python train.py --model="image classifier" --dataset="simulated grey scan slices of phantoms with and without marks" --train_examples=122500 --image_size=48 --crop_scale_min=1 --horizontal_flip=false --translate=0.12 --color_jitter=0.1 --targets=["finding", "side"] --num_classes=[6, 2] --arch="preact_resnet" --norm="batchnorm" --activation="relu" --depths=[3, 3, 3] --kernel_size=3 --stem="single" --avg_pool_shortcut=false --widths=[64, 96, 144] --label_smoothing=0.05 --loss="cross_entropy" --init="trunc_normal_002" --residual_init="none" --optimizer="soap" --beta2=0.95 --lr=0.0014 --beta1=0.95 --shampoo_beta=0.95 --eps=1e-08 --precondition_frequency=50 --max_precond_dim=1024 --merge_dims=true --one_sided=true --adamw_lr_other_params=0.0028 --steps=21900 --batch_size=64 --epochs=11.4 --lr_schedule="cosine" --final_lr_fraction=0 --warmup_steps=650 --weight_decay=0.4 --adamw_weight_decay_other_params=0.01
Rows from block 4 of a small image classifier, named by matrix and row number. Rows with one number belong to one channel. Each number is 128 + 32 x the weight over its row's rms, rounded and kept within 0 to 255. All counts start at 0. After the name is the row's rms in percent of the matrix's.
After each channel's rows are labels from the 100 images, of 14976, where the channel reaches its highest value: "top examples" is what is common among them; "peak on" is the class under the peak. Only what is clearly more common there than usual is listed. The data: simulated grey scan slices of phantoms with and without marks.
# convs0: first 3x3 conv (model.blocks.4.convs.0.weight, 96x96x3x3, each kernel summed), inputs 0-95
# convs1: second 3x3 conv (model.blocks.4.convs.1.weight, 96x96x3x3, transposed, each kernel summed), outputs 0-95

convs0.16 123 [133  80 128  99 144 164 119  99  38  74  90 150 128 105  99  90 125  88  81  99  93  77 115 166  89  95 106 167 119  98 111 120 103 138 101 155 125  64  92 140 136 136 159  88 141 144  97  80 125 144  69 151 101 142  77 108  83 108 135 115  71  98 139 129 152 136 207  99 127  99  96 105  78  86 142 132 116  89 114 142  82 112 152 140 165 103 101 128  72 117 166 128 125 100  71 116]
convs1.16 106 [ 70 152  99 131 146 136 133 123 158 143 149  73 144 116 172 104 132  91 115 165 152 149 141 126 127  64 141 148 147 118 143 137 116  69  90  79 109 134  84  91 144 111 151 171  83 135 147 151 119  59 108 150  32  68 129 102 161 126 119 118 112 135 127  78 120  89  88 140 143 185 119 148 143 137 120  68 130 103 153  95 140 180 160  70  94 124  97 150 112 104 212 110 144 100 184 134]
top examples: chest; several spots
peak on: soft tissue; bone

convs0.48 118 [160 179 116 106 134  75 108 120 119 135 202 116 133 141 136  97 175 156 169 111 158 174 142 127  79 131 133 156 155 103 144 120 115 156 131 105 139  58 179 126 109 111 123 116 164  67 123  85 151 125 115 107 126  80 119 169 178 140 109 160  87 193  94 160 195  76 100  67 115 113 191 145  90 169 133 111 146  96 106  97 101 134  82 145 103 118 207 124 131 139 136 109  87 106 131 161]
convs1.48 109 [159  66 122 138 146 140 121 141  88 127 167 217 130  82 131  99  83 169  75 174  93 110 121 143 113 185  76  63 109 154 151  87 143 173  83 175 196 195 114  97 104 112 118  96 123  81 116 103  98 152 125 116 112 137 130 119 107 140  70 200 140  87 139 115 106 156 109 103  97  66  78 126 120 122 109 116 133 132 129  91 122 135 140 114 101 113 107  94 127 128 126 112  99 110 102  76]
top examples: belly; dark spot
peak on: organ

convs0.52 080 [ 72 109 103 145  45  88 112  81 118 127 156 127 115 106 175 132 130 168 144  54 126 122 121 106 103 152 128 126  77 114 111 104 136  87  77  90 145 184 150 143 151  60  79  77 148 143  80 138  80 130 108 141 120 107 154  89 111 101 139 164 166 139 100  62 183  62 149 127 111 116 117 106 120 143  96 111  99 138 105  96 169 104 146 112 142 140 123 151 124 180 118  66  71 141 141  87]
convs1.52 082 [101 142  79 125 129  95  96  94 115 148  85  97  74  56  83 162 121 200 110 108 118  87 103 125  72 103 154  69  91 119 160 120  61 106 141 119 115  58 136 108 135 126 171  71 140 122  97 136 123 184 141 164 157  61 125 113  94  91 156 179 133 142 125 123 195 136 115 110 123 139  99 126 102 102 127 120 126 142  92 156 107 114 113 139 120  90 137 193 127  99  62  86 125 130 145 159]
top examples: dark spot
peak on: organ

convs0.51 089 [123  85 120 158 107 135 132 143 125 116 135 193 206 142 122 172 105  97  63 151  76 112 162 172 121 100  81 170 128 146 101 185 162  96  82 103  62 151  82 128 146 146 120 125 151 142  87 134  71 112 111 113  99 146 119 140  45 151 151 126  95 122  97 135 117 121 186 109 156 126 130 137 113 101 179 134 137 126 125 128 135 147 167 126 128  83  64 130 132 131 119 109 183 142  43  76]
convs1.51 092 [ 93 161  87 105 162 104 143 113 139 143 177 112 153 119 160 113 143 118 155 134 100 186  96 176 152  95 153 107 108 129 118 137 165 121 166 104  80  67 105  94 143 108 122 188  55 124 143 146 109 125 104 131  61 102  87 145 130  79  72 137 132 101 107  93 162 173  89 101  79 125 166 109 150 138 103 115 155  91 134 116 137 165 161 121  78  94 111 185  81 127 148 112  73  64 192 106]
top examples: ring; side: right half; part: head
peak on: organ; lung or cavity

convs0.13 085 [ 65  95 118  79  29 100 123  70 123 145 148 154  77 161 151 127 176 128 156  95 142 107  93 131 128 146 132 144 104  90  79  85 156 136  47 142 128  88 164  86  93 126 137 104 127 111  73 138  62 133  86 130  95 121 138 137 140  81  95 127  95 107 130  81  98  82 116  92  66 147 129  88  78 115 123 107  99 146  99 122 154 152 113 125 116 100  95  71 131 133 107 169 130 152 130 160]
convs1.13 093 [144 109 116 138 158 110 126 101  66  95 122 152 166 104 118 147 119 120 131  89 118 155 106 125 133  44  70 114 165 121 123 130  76 147  90 113 150 100 157 122  78 130 132 127 140 106 100 140 206  78 103 106 104 102  98 151 147 148  85 100 107 126 142 100 202 171 160 115 188 136 125 155 111 234 129  88 120 130 104 183 138  64 152  97 116  92 122 163 157  71 134 125 141  93 106 121]
top examples: bright spot
peak on: organ; mark

convs0.60 093 [161  73 159 119 154 132 160 137 134 111 118 125 129  74 151  73  82  77 134  54  41  99 149 111 105  84  88 147 153 142 139 157 113  94 181 119 126 121 100 125  98 123 136 171  91  93  78  93 131 160 128 115 152 116 127 105  93 148 114 110 130 101 129 145 104 112  85  88 120 120 118 131 136 117 126 113 169 139 170  82 108  69  59  85 209 152  79 133  60 108 135 132 160 100 161 105]
convs1.60 091 [154 150 136 127 166 120 107 143  77 104 134 141 100  61 101 114 115 154 104 127 153 114  84  99 169 134 115 145  49 162  98 145 163  68  96 126 106  57  98  66 135 119 125 120 132 106  97 154  90 133 108 159 131 164  70  95 133 122 148 174  76 135 133 149 107 154  69 140  90 133  78  77  98 104 111 161  78 109 129 139 145 181 161 106  78  42 153 107 153 138 131 125 144  80 148 127]
top examples: bright spot; chest
peak on: lung or cavity

convs0.37 134 [ 80 155 114 145 146 128 111 147  67  97 136 155 153  83 142 160 146 135 162 155 165 160 126 177 184 148 137 175 145 127 129 172 115 136 156 197 131 186  99 150 121 163 131 103 166  96 166 136 154 103 104 144 157 132 119 138 149 151 197 115 120 131 121 164 115 145  95 132 105  80 117 170 127 163 127 122  90 103 113 228 172 144 123 121 113 116 179 197 183 187 144 144 130  63  90 123]
convs1.37 134 [ 78 105  88  70 131 150 137  91 106  63 144 113 148 121 128 147  93 117  85 115 108  97 112  52  53 125  74  61 113 115 121  92 129 143 130  97 148 100 102 172  75  41 103  98 139  99 109 114  94 122 155  90 122 112 154 129 149  61  56 123 177 116 140 102 100 110  99 135 158 116  85 107 124 102 153 109 145 138  95  88  84  71 137 114 121 130  99  98 105 144 125 131  89 100 117 139]
top examples: belly; dark spot
peak on: organ

convs0.36 078 [149 140 108 149 138 100  99  87 103 151 199 145 153 147 112 108 128  88 137 151  65 185 155 125 132 147  76 146  74 147 178 168  96 114 157  81 105 193  87 124 163 142 115 111 118  77 146  77  97 122  92  66 136 144  82 129 131 121 142 170 128 157 104  78  93  93  91 136 176 153 152 174 158 148  83 101 135 131 124 145 123 154 118 113 103 113 104  73 145 156  78 119 125 138 100  41]
convs1.36 101 [105 113 134  68 115 104 110  69 125 161  96 130 139 117  84 140  91 111 148 133 125 154  95  84  97 132 154  82 129  97 117  98 136 122 149 122  84  45 114 135 141  66  92 143 128 126  76 124  93 167  91 152 169 116 161  93 131  99 105  60 117 120 118 132 169 117 116 131  70 138 160 124 118 104  64 171  90 142 132 198  90  73 105 203 126 118 106 188 132  95 134  91 114 138 111 181]
top examples: belly; crack in bone
peak on: bone

convs0.5 085 [131 146  87 106 138 145 192  50 126 128  94  99 125  70 145  90  90 100 110  95 149 103  85 115 125 103 115 170 102 105 131  87  91  78 113 126 186  84 135 118  76 117 153  93 150 170  79 110 136 191 132 107  93 113 155 215 113  95 112 155 151 124 103 141 125  87 177 127 100 147  72 122 100  86 100 124 135 123 113 111 144  90 159 145 149 140 112  73  77 113 137 143 194 147 109  91]
convs1.5 095 [ 53 173 163 116 125  94  89 122 186 102  66 165 121 103 113 143 176 147 134 113 110 129  96 109 117  96  92  82 131 105 148  94 109  70 106 104  76  43 108 109 114  95 139 129 130 122  73 146 121  90  94 164 127 112 112 121  54 127 121  87 127 101 104 102 131  94  74 174  83 121 118 136  71 122 105 121 125 100  76 104 139 175 132 124  69 114 152 157 111  97 120  86  90 140 118  79]
top examples: bright spot; several spots
peak on: organ; lung or cavity

convs0.66 103 [123 119 134 147 145 159 174 135  93 172  93  76 128  72 137 134 130 176 118 136 151  92  98 122 157  47 166  75 121 164  90 107 166 144 121  99  72 103 178 110 132 121 188 134 140 147  93 136  32 116 142  79  87 129 183 132  83 144  77 165 147 113 126 104 126 136  87 105 121  95 152 137 110  87 147 110 193 113 108 122 125 129 173  97 152  95 143 126 117  87  75  82 141 155 100 115]
convs1.66 084 [ 97 218 180 114 146 107 110 105 141 177 103 169 111 130  77 176 189  75 151 176 144 132 114 137 153 116 187 136 127 152 114 145 109 115 136 133 128  66 139 102 194 135 162  80 126 103  67  80 133 145 134 213  69 114 132 108 107 131 128 124 106 178 131 131  97 119 111 102  90 126 140 151 117 178 117 150  99 130 138 120 121 152 112 161 172 124 199 174  88 145  90 114 103 128 127 158]
top examples: chest; ring
peak on: mark; soft tissue

convs0.18 096 [ 99  59 109 144 104 117 132 150  68 102  77 106 198 103 106 151 124 135  89 166 103 119  95 102 117  41 116  91 164  84  87 128 158 124 208 101  64  59 127 125 167 122 131 142 125 145  83 149 152 131 160 115 128 115 141  95  88 104  87 143 153  80 123 112  97 181 156  74 116  98 143  91 113 104 151 127 110  96 152  99 128 126 137 107 140 188 124 129 145  94 112 168 151 136  81 108]
convs1.18 082 [ 59 162  71  81 121  82  94 118 120  92 169  84 127 149  49 142  94  93 204 144 139 174 137 125 142  87 129  90 142 127 136 120  39 152 156 106 121  63 122 114 127 166  80 159 133 172 122  86 137 108 147 124 155  93 142 152 184 124  77 135 103  92 111 132 142 166 136  93  95 135 163 149 114 155 109 146 177 101 105 150  95  90 132 134 141 128 173 149 117 134 102  90  97  88  90 135]
top examples: chest; ring
peak on: lung or cavity

convs0.38 093 [160 129 172 112 142 173 122 142  76 163 178 128 103 118  98 120 119  87 199 110 120 139 136 103  85 162 102  96 140 129  56 158 120 108 101  97 160 151 136 152 138 164  90  87 149 120 127 109 106 105 104 135  90 110 113  45  73 136 172 114 100 140  79  96 122 110  78 116 143 129 144 123 119 169 127 128 150  99  62 105 124  93 142  92 157 170  68 115 139 163  90  98  86 116 225 135]
convs1.38 097 [101 144  76 114 113 152 144  89 185 144  84  81 146  95 145 118 116 107  54 123  87 143  72 163 126 107 138 124  80 142 134 121  99  76 142 119  64 137 109  90 118 159  80 158  77 159 128 180 102 161 144 115 116 134  74  96 138  61 129 106 124 160 106 156  98 122 155  69  97 142 147 119 131 116 104 109  63  93  94 115 133 124 131 131  66 104  91 120  73  92  88 108  90  86 174 106]
top examples: bright spot
peak on: soft tissue; organ

convs0.93 095 [161  91  74 161  95 151 121 104 140  78 155 113  91 112  82 147  94 144 144 102  78  99 131 155  89 161  74 121  76 112  74  93 174  86  93 120 145 130  86 161 123  92  96 106 130  88  93  65 115 115  99 139  85 185  86 117 119 122 133 118  95 150 113  97 116 100 115 105 215 189 104 113 115 131 140 106 105 167  80 106 105 103 135 133 133 137  86 103 134 155 121  79  69 122 185 103]
convs1.93 112 [123 141 118  83 120 128  96  67 164 208 125 148 108 160 118 112  93 100 152 118 136 113  94 112 125  54 211 157 129  88 104 101 122 129 121 113  77  71 109  91 182 108  90 134 105 146 103 141 116  89 124 108 127 129 113 156 133  84  59  78 102 129  87 149  99  87 136  74  90 136 144  87 117 137 127 171 103 101  98 155 136  88 151 182 109 100 136 186 130  98 135 136 196  89 108 137]
top examples: ring
peak on: organ

convs0.22 087 [120  95  65 133 161 117 119 101 142  98  97  69 156 125 103 143 120 175  61 161 122  72 156 156  76  87 108  73  93 129 150 155 124  85  92 112 110  83 114 122  98  96 134 133  94 103  96 112  67 133 165 121 101 119 141 140  56 162 127 135 114 121 189 115 124 110  65 146 113 183 102 145 157  74 125 107 102 108 157  90  57 126 123  91 129  99  99 122 114 106 194  94 105 134  86 125]
convs1.22 087 [ 53 149 107 118 111 109  87 113 182 114 180 118 101 130  62 152 167  63 131 147 163  99 137 144 165 100 142 230 147 117  99 109 120 105 157  92 110 168 140 101 118 105 139 180  89 103  79 103 165  82 123 156 104 117 106 124 169  80 136  97 108 115 102  91 144 118 142 112 130  63 160 121 101 178 105 163 139 108 134 148 172 112  52 141  95 156 100 165 104 128 132 133 119 128 172 153]
top examples: several spots
peak on: organ

convs0.86 094 [147 113  94  93 126 147 119  99 122 128 118  91  70 114 122 129 122 115 160  52 111 202 139 106 131 118  81 180 130  61  62 144 130 151  93  84 119 151 133  99  81 138 116 169 123 128  96 107 163 113 124 118 142 103 117 123 140 106 136 106 142 114 123  71 161 104  85 120 118 103 162 141  79 156  77 149 143 182 125  83 194 147 176 178 115 170 103 105 126 117 223  92 169 148 161 116]
convs1.86 098 [122 142 120 126 110  94  94 124 134 126 148 129 166  60  82  99 152 154 103 101 149 168 140 151 125 162  84  92  84 135  91 111 150 104 119 139  95 139 123 111  89  89  72 180 145 123 208 122  96 176  98 130 113  93 177 134  65 135 155 184  94 152 111 137  54 159 124 126 175  89  95 108 103  65 126  95 113 115 112 130 137 169  85  97  95 175 164 118 121 123 106 108  81  59 128  97]
top examples: belly; crack in bone
peak on: soft tissue

convs0.12 104 [171 120 109 161 113 125 127 116  96 131 142 140 214  92  71 116 117  74 146 167 137  75  93 145 141 104 121 149  69 155 104 157 125  75 171 122 108 129  97 132 150 106  93 109 180 128  47  74 129 135 156 118 117 178 133  95  83 123 115  88 114 114 146 114 135 137 169  95 127 114 115 156 195 110 193 159 143 125 136  91 111 108 110 149 169 141  95  81 165 138 105 161 182 101 196  96]
convs1.12 099 [116 130  81 114 141 143 131 119 179 128 150 127  68 104 118 133 110 134 118 149 112 116 125 118 119  94 209 100  49 116 116 118  85 104 142 129 107  79 115  73 198 120 129 103 121 176 125 136 109 162  78 152 158  84 138 105  81  72 161 147  99 102 120 149 138 109 107  83  85 127 126  24 132  95  57 134 108 110 106 162 124 150 161 182 110  83 139 166 121 116 108 130 159 171 164 124]
top examples: ring
peak on: mark

convs0.40 106 [154 124 180 161 216 120 115 156 146  79  71 154 114  94 119 145 179  89 163  94  88  93 173 131 118 134 101 187 192 153 149 111 145 117 121 171  51 188 130 123 129 171 161 102  80  98 135 112 107 122 126 135 157 150 122  85 108 178 153 100  99 119 135 154 184 136 123 180 103  93  94 184 110  94 140 116 108 145 167 149 162 135 143 123 129 144 111 140 138  59 102 127 125  95 107 163]
convs1.40 110 [ 73  99  90  81 122 132 118  68  93 113 148  93 126 173 146  64 158 120 135  82 146 158  77  72 107  57 114  53 160 103 132 109  79 142 138  85 126 102 138 117  66  88 105 146 144  73 141 153  75  82 126 111  64  99 134 160 170  71  74 115 148 125 129 135 135 130 129  79 125 106 122 184 114 179 122 125 148 110 134 155  90 146  95 114 177 113 109 121 116 144 142 133  96 111 139 144]
top examples: ring
peak on: organ

convs0.89 085 [ 73 166  84  98  88 147 142  82 137 147 142 141 101  93 140 138 158 155 137 167 109 184  75 142 111 189 115 139 102 165 148 170 183 104 119  77 116 146 174 152 160 167 111 119  94 149 140 108 110 102 196  53 139 104 152 220 175 104 149 135 166 118 112 152 110 156 118 113 163 143 168 122 142 141 120 125 164 115 103 148 143 149 148 100 151  44 117 144 103 149 107 124 137 126  86  67]
convs1.89 092 [ 97 133 106 100 109  97 156 113 171 125 196 119 120 105 121 181 148  98 176 115 130 169 158  81 141  61 127 139  93 122 119  96 122 129 115 102 122 146 131 102  98 111 133 129 118 160 141 168  79 136 106 185  88 116  87  79 164 115  52 100 128 123 113 106 104  52 118 111 117  36 161 154 129 122 109 127 110  69 157  86 129 130  70 144 135 146  83 157 124 100  78 183 101 103 176 138]
top examples: bright spot; several spots
peak on: organ

convs0.2 143 [151 175 106 122 129 122 125 120 176 123 210 121 168 116 102 183 180 133 194 153 234 113 113 100 129 204 121  89 156 145 124  85 137 128 128 100 159 166 177 166 130 137  98 106 189 104 102 129 149  77 112 116 131 125 150 159 174 137 154 190 115 125 130 128 122 112  93 122 176 149 162 172 134 188 126 121 118 107 103 129 154 118 156 135 110 181 141 130 136 168 133 122 118 154 139 197]
convs1.2 113 [ 62 122 153 151 120 194 133  84 104 115  68 128 164  93 140  97  66 140  59 132  55 117 137 137 115  93 142 109  97 126 106  94 131 160 153 137  72 119  65 122  77 114 113 114  64 125 116 138 104 159 133 112 128 132 101  84 105 100  70 118 135 116 134 128  83 147 100  70  98  72 104 116 110 104 126 159  89  93  89 126 109  88 130 112 141  88 106 129  83 130  94 126 128  55  93  88]
top examples: ring; several spots
peak on: organ; lung or cavity

convs0.44 122 [124  94 111 104 122 135 107 113 112 125 145 117 173 102  93 143 100 186 105 106 110  82 112 203 121 147  86 147  86  82  57 109 161  78  97  71 158 140 137 159 160 147  80 116 145 152  75 141  95  84 114 130 125  97 146 119 102  99 138 120 117 131  91 122 139  99 174 103 143 141 132 133  82 103 109 145 130  46  73 103  94 144 136 206  75 104 133 147 106 130 141 163 211 129 115  83]
convs1.44 119 [ 78 135  75 134 125 155 132 116 160  79 109  58 140  92 178 180 138 139 142 152 152  99 179 192  94 109 139 126 119 118 129 107  88 122 110 113 127 145  85 107 126 125 152 115 142 191 131 123  70 106 146 125  61  85  73  79 148 113 136 158 158 142 118 109 152  78  72 143 135 101 101 108 154 152 196 136 127 104  80  66 119 105 115  68 112 104 129 165 119 113 140 107  94  91 178  74]
top examples: side: right half; belly
peak on: bone

convs0.69 109 [ 96 116 119 154  68 101 128  94 187 113 112 105  78 102 102 115  77  49  77 136  81 143  95 136  64 142 114 117 108 107  85 115 108  86 116 123 130  94 110 130 137  83 114 131 119 156  71  92 127 147 131 129 148 139 108 129 123  62  73  71 151 127 124 155  69 108 150 122 133 148 134 118 106  78 144 108 142 123 113  92  75 127 136 173 147 157 145  88  99 155  91 124 209  79 187  93]
convs1.69 112 [ 92 185 119  92 112  87 106 130 145 140 111 213  99 188 128 114 119 122 137 107 129 116 172 172 146 144 166 120 104 142  84  74 121 139  43 115  87  93  85  90 170 170  84 108 101 152 124 160  75 154 144 168 104 137 113 107 133 113 126  90 127 134  84 211 175 106 115 129 116 115 141  93 166 120 130 136  94 129  84 134  82 106 131 156  74  95 147 114 133 117 121  85 133  69  78 114]
top examples: several spots; bright spot
peak on: organ

convs0.47 071 [154 143 141 129 147 175 125  88 103 153  92 131 158 112 178 117 156  58 193  81 115 141 142 123 113 126 107 152 105 136  70 139 145 119  49 144 128 101 153 117 125  91 156 158 145 104  80 130  89 128 116 111  84  77 137 114 129  94  69 135 141 113 131 113  82 155  76 129  74 128 185 124 155 167  63 129 122  76 152  83 143  86 140 112 153  64  92  69 159  96  79 104 130  97 143 105]
convs1.47 087 [179 162 127 140  96  91 159 139 153 123 118 155 119  75 130  89  88 121  93 160 136 105  67 138  82  75 118  97 102 116 168 120 116 166 103 166 158 132 165 113 139 173 156 122 110 115  80 128  84 154 142 111 180 101 116  72  70 160 135  89 104  91  86  82 124 164  96 132 139 130  69 111  90 216 108  97 127 161  80 146 123  78 136 123 150 114 118 154 112 146  93  92  89 112 193  95]
top examples: dark spot; limb
peak on: soft tissue

convs0.25 098 [101 126  93 164 105 110  98  91 155 192 120 117 159 119  92  93  89  81  77 128  85 109 105 115  96 124 100 126 132 169 101 143 115  67 134 102 125 129  74 186 116  93 104 100 129 105 117  98 102 106 175  84 113 140 153 144 126  86 186 118 193 113 115 167  63  94  89 112  95 125  90 143 118 106 155  92 146 169  93  80  90 169 127 127  61 130 133  54 146 143 109  94 161  99 110  98]
convs1.25 103 [ 61 151 147 102 139 119 108 161 184 130 116 141 116 129  89 127 151 115 129 134 128 152 154 187  78 150 183 126 122 128  79  62 146 166  59 129  94 105  95 107 145 148  76 137  95 165 127 105 102 139 152 114 132 126 160  87 128 128 158  44 157 115  93 196 147 123 189 110 156  87 126 129 172 132 114  87  67  76 103 130  77  72 133 138 123 137 142 180 104 136 103 145 100 110 104 168]
top examples: several spots; head
peak on: organ

convs0.3 081 [ 49 155 109 113  65 130 124  81 115 116 114 137 169 108 132 129  99  93 157  74 135 121 130 150 132 126 135 156  98 105 107 147 104  88 158  85 119  73 109 181 102  46 122 114 150 115  57  63 131  98 149  81 164 110 133  63  87  78  87 168 183 112 133 172 135 116 114  89 134 115 115 108 140 113 170 138  83  91  90 107 150 134 135 169 111 101 154  77  96  96  96 110 133  95 127 112]
convs1.3 085 [153 155 120 136 177  76  87 132 152 149 102 146  84 151  57 110 133 138 133 175 125  82 132 155 161  39 131 100 112 138 132 127 125 152  79  99 140 133 121 113 205 164 136 183  96 205 116 141 107 172 142 137 170 111 138  82 174 120 120  63 108 120 109 138 190 158 164 103 135 123 162 101  98 175  88 148  99 140 100 162  97 111  98 142  92  93 124 128 119  87 126  73 156 121 160 141]
top examples: dark spot
peak on: organ

convs0.95 097 [121  99 111 109 125 167 121 129  61 108 120 142 115 189 133 161 119 195 123 194 107 100 102 232 163  68  90 149 172  84  79 165 166 116  83 121 126 157 158 133 124 146 132  97 146 147 145 104  51 144 132  90 139 105 105 190 128 135 118 142 111 105 101 163 170 155 160 136 147 107  99 117 176  98 158 192 112  86 127 158 124  96 136 107 120 111 122 149 158 133 157 102 129 169 101 160]
convs1.95 104 [ 90 143 126 115 186 110 121 101 170  87 155 132 132  94 119 134 166 121 139  96 110 159 132 131 133  96 139 108 105  92 127  96 129 114 118 132 104  55  74 125  89 129 152 151  94  48 137 170 144  91  90 105  53  93  94 105 158 120  75  93 125 103 105 128 101 138  87 122  99 125 149 135  92 130 112 119 156 108 109  62  96 142 119 110 125 147 107 156 100  98 137 173  47  26 183 110]
top examples: side: right half; several spots
peak on: soft tissue

convs0.24 109 [122 125 159 138 135 106 153 117 171  86  77 125  83 140  89 111 120 136 104 129 128 105 138 143  82 132  68 197 200  98 166 154 155 190 162 147  70  79 125  93 100 115 194 130 101 165 138 148 147 139 135 158 151 121 148 134 140 139  91 112  81 119 173 121 170 144 188 110 118 106  90  77 114 112 186  81 106 136 105 122 135 107 129 160  74 141 141  75 120  88 149 132 108 118 136 218]
convs1.24 097 [ 99  98 145  71  90 164  81 146 103 101 137 100 108 153 108  83 160 155  76 125 131 139 141  78 145  98  70  59 127 148 128 132 113 163  65  82 174 127 107 122  86 147  73  98 114 101 128 121  74 113 130  90  97 103 122 184 123 139  71 162 129 171 160 139 153  82 118 100 142 190 103 187 137 118  94 115 180 111 155  96  88 146 122  96  95  86  85  99 116 104 140 134  81 123 106 103]
top examples: several spots; chest
peak on: lung or cavity

convs0.64 095 [ 87 122 100  84 113 167 122  61 113 141 145 105 105 132  91 143 123  83 127 117 143 116 137  70  54  96 116 138 108 143 156 140 126  74  83 146 170  78 135  99 164 129 191 132 124 148 123  76  90 115 136 114 112 153 129 135 135  82 154 160 122 189 152  82 147 102 151  85  96 111 170 131 163 125  79  80 123 188 205  92 136 113 110 107 114 158 104 107  75 108 144 121 191 168  87 150]
convs1.64 099 [ 84 117 164 177  56 109 118 112 146 166 110  98 146  92 102  98 141 134 108  78  97 205 183 120  80 101 152 118 125 168 144 137  91 139 108 122 100  48 153 124  58 100 100 202 105 126 136 120 102 183  96 140 152  62 106 122 124 113 106  80  68 113 102  89 131 113 103 122 145 167 146 115  95 120 110 130  82 114 112 151 149 167 130 108  92 172 153 156 130 149 146 101 144  90  97  97]
top examples: several spots; dark spot
peak on: organ

convs0.20 095 [117 158 135 110 144 125 116 184  95 144 197 131 114 132 113 135 128 152 113 141  96 183 217 130 136 165 121  96 145 170 127 113  99 107 101 145 150 169 108 118 114 200 115 114 131 109 177 148  77  90 109 172 126 128 131 201 116 158 187 192 146 162  92  90 137 118 118 183 179 166 109 216 130 149 115 142 139 110 132 130 134 143 160 110 155  88 184 173 156 147 120  95  86 151 135 114]
convs1.20 097 [ 99 113  96  95 119 150 138  64 156 115  85 126 116 122 157  98 136 112 160 136 112 154  49  93  87  62 142 120 142 109 103  85 155  66 150 113  74  54 110 137 132 124 160 210 115 120 103 200 102 124 125 135  85  97 116 130 115  88  42  92 134 110 106 133 129 111  91 118  97 129 133  63  99 116 115 117 129 145 150 143 120  98  72 108  81 142 145 144  81  80  93 135 123 154 110 112]
top examples: belly; bright spot
peak on: organ

convs0.23 162 [115 111 116 132 102 115  86 147  93 127 150 108 141 152 244 187 115 156 130 134 138 131 135 150 173 127 164 119 121  78 119 102 118 205 145 121 115 129 142 106 117  86 119 171 180 126 147 204 159 223 103 100 202  96  92 141 129 134  93 133 134 126 110 118 160 176 147 174 126 131 135 143 116 142  91 183 141 163 120 157 108 135 125 141 138 134 101 124 208 125 163  88 149 158 137 142]
convs1.23 157 [143 133 145  96 134 115 149 128  79 110 132 146 104 150  73  88 104 166 115  95 113 111 145  36  95 131 134 116  92 157  94 117 127 205 107 114 146 123 102 116 120  91 105  93 122  56 164  56 111 100 104 101 118 132 117 107 116 166  81 203 106 117 152 140 100 122  90 126 123 112  76 144 117  90 152 133 128  75 132  49 134  99  92 122  96 117 147  71  87 176 162 130  96  71 143 122]
top examples: chest
peak on: soft tissue